{
  "crop_scale_min": 1,
  "encoder_fused_qkv": true,
  "encoder_moe": "expert_choice",
  "encoder_conv_stem": false,
  "momentum": 0.9,
  "final_lr_fraction": 0
}
Rows from block 5 of the encoder of a small segmentation model, named by matrix and row number. Rows with one number within an expert belong to one neuron, the router's apart. Each number is 50 + 10 x the weight over its row's rms, rounded and kept within 0 to 99. All counts start at 0.
Before each expert's rows are labels from the 100 images, of 14976, where the router gives the expert most weight on average: "top examples" is what is common among them. Only what is clearly more common there than usual is listed. The data: small charts drawn from random numbers.
# router: router (encoder.blocks.5.mlp.router.weight, 4x192, trained with AdamW), inputs 96-191
# up: expert up (encoder.blocks.5.mlp.up, 4x96x192), inputs 96-191
# down: expert down (encoder.blocks.5.mlp.down, 4x192x96, transposed), outputs 96-191

# expert 3
top examples: heat grid
router.3:41 43 58 26 48 42 63 56 47 61 39 34 57 41 43 31 39 67 61 62 36 60 59 53 41 32 57 50 59 48 38 45 55 47 49 60 13 45 54 55 50 36 42 32 65 58 48 48 49 35 47 56 58 57 51 48 62 68 60 43 49 57 40 48 60 26 28 56 61 52 44 42 42 40 31 60 50 66 52 51 57 61 54 42 63 41 42 49 47 57 59 50 49 43 44 52
up.0:63 48 57 47 51 50 44 58 47 48 59 44 40 38 50 30 39 32 32 54 52 40 46 52 52 63 50 62 49 53 50 42 52 74 72 59 62 67 52 46 59 52 50 56 52 61 42 54 34 46 56 45 35 63 55 50 47 52 57 64 75 44 57 68 56 56 41 50 44 47 59 46 63 39 24 66 45 37 45 60 53 50 30 41 44 46 53 30 52 46 54 46 35 64 33 51
down.0:49 48 48 59 43 52 37 47 48 32 51 67 47 50 48 27 40 42 59 52 64 52 46 70 49 61 64 51 59 55 55 54 54 45 45 51 39 44 40 51 59 52 60 56 37 56 54 21 44 72 45 42 53 55 57 52 59 50 30 62 68 33 36 48 61 41 65 66 48 46 56 51 53 55 22 65 55 55 49 52 51 43 50 36 36 37 71 40 40 52 35 59 32 54 44 69

# expert 0
top examples: grid lines; flat; step chart; kind: bubble chart
router.0:56 53 62 58 55 65 31 70 68 39 47 58 50 41 57 68 50 27 61 54 45 63 38 60 46 69 53 51 55 60 57 51 55 52 57 52 62 40 34 55 43 52 50 49 65 45 45 45 31 38 47 51 51 59 49 45 50 48 40 51 52 48 62 48 39 61 59 60 45 52 56 48 48 52 47 43 41 47 49 40 76 45 51 52 45 53 57 57 38 46 47 51 43 61 53 54
up.0:46 41 38 48 63 26 49 30 47 46 50 38 45 47 30 53 47 59 53 52 67 50 45 33 63 51 50 51 43 50 62 52 34 35 49 48 63 51 46 45 50 41 53 49 40 62 55 49 44 43 58 56 47 49 41 24 60 49 66 61 63 62 51 54 60 50 61 45 31 49 56 53 64 59 69 43 64 74 52 42 51 47 44 56 62 61 62 57 46 27 48 51 43 50 58 56
down.0:47 58 45 59 50 58 48 57 39 37 27 48 41 57 67 54 42 39 56 63 24 51 49 51 34 61 62 42 29 42 34 58 54 40 48 53 51 55 56 47 51 41 48 51 60 63 38 50 40 64 42 88 28 40 52 49 44 56 53 52 45 44 61 44 43 50 51 51 58 41 56 64 59 62 39 63 56 53 33 36 52 31 68 56 47 44 57 59 47 40 44 57 43 37 46 51

# expert 1
top examples: radar chart; grid lines; one colour
router.1:38 53 72 50 46 45 59 48 61 54 47 46 63 51 60 40 45 54 43 60 45 49 42 24 56 44 54 43 59 46 36 52 45 41 36 42 41 39 58 55 39 56 37 69 37 46 50 45 56 57 47 47 48 45 59 49 52 51 56 50 59 54 67 46 39 47 54 52 44 49 51 32 37 41 41 65 47 49 37 40 48 35 48 59 51 43 49 53 57 29 39 44 57 44 60 52
up.0:50 59 35 51 42 58 41 44 42 63 27 56 56 68 60 44 57 33 65 45 51 59 54 55 49 37 38 61 52 55 50 58 49 44 53 55 42 51 50 70 51 34 58 50 50 37 53 52 33 58 50 49 61 57 48 42 59 31 63 36 64 56 65 45 47 54 37 43 54 41 59 28 57 38 39 51 48 60 41 52 42 56 64 54 75 52 66 59 58 47 56 45 45 54 48 48
down.0:46 52 41 43 69 52 58 49 61 61 44 47 47 72 37 49 62 50 56 51 49 66 53 39 47 39 43 59 50 45 46 65 47 52 40 40 40 71 41 50 66 31 58 58 49 48 60 68 28 61 55 51 49 39 45 43 54 43 69 44 61 53 42 57 58 40 37 55 49 59 57 39 65 72 34 53 47 51 41 37 45 58 49 55 60 48 54 41 65 36 38 45 38 47 72 56

# expert 2
top examples: one colour; flat; items: three; line chart
router.2:68 54 47 54 62 40 40 50 54 32 57 47 39 62 58 54 43 43 48 47 61 56 51 51 54 50 40 44 28 62 55 46 49 63 50 22 61 44 35 61 57 61 63 38 40 58 46 44 61 59 46 47 55 61 38 69 49 59 50 42 60 49 48 60 46 42 65 46 66 52 55 65 49 68 53 47 68 49 43 44 60 41 54 54 47 51 53 67 45 40 40 47 64 56 60 58
up.0:57 56 67 48 44 51 53 56 50 60 33 38 66 50 67 59 40 70 60 29 62 39 50 45 35 48 72 47 47 53 47 56 55 41 63 55 50 46 77 40 46 50 57 46 50 47 51 26 57 50 41 51 46 59 62 62 48 80 61 44 80 47 54 47 50 44 47 60 48 51 41 32 45 55 37 30 53 54 49 44 53 49 66 39 41 53 78 60 37 34 35 62 53 55 46 47
down.0:41 48 60 54 35 54 50 61 57 46 44 52 60 37 67 60 43 59 53 33 61 33 45 39 32 45 56 58 54 58 35 50 55 46 46 53 45 51 62 34 46 64 39 40 39 54 52 35 57 44 47 55 43 63 44 61 45 56 48 39 45 46 54 56 67 78 49 61 48 27 29 68 45 34 39 56 46 44 57 47 54 40 53 37 58 40 45 58 41 40 48 29 46 52 33 44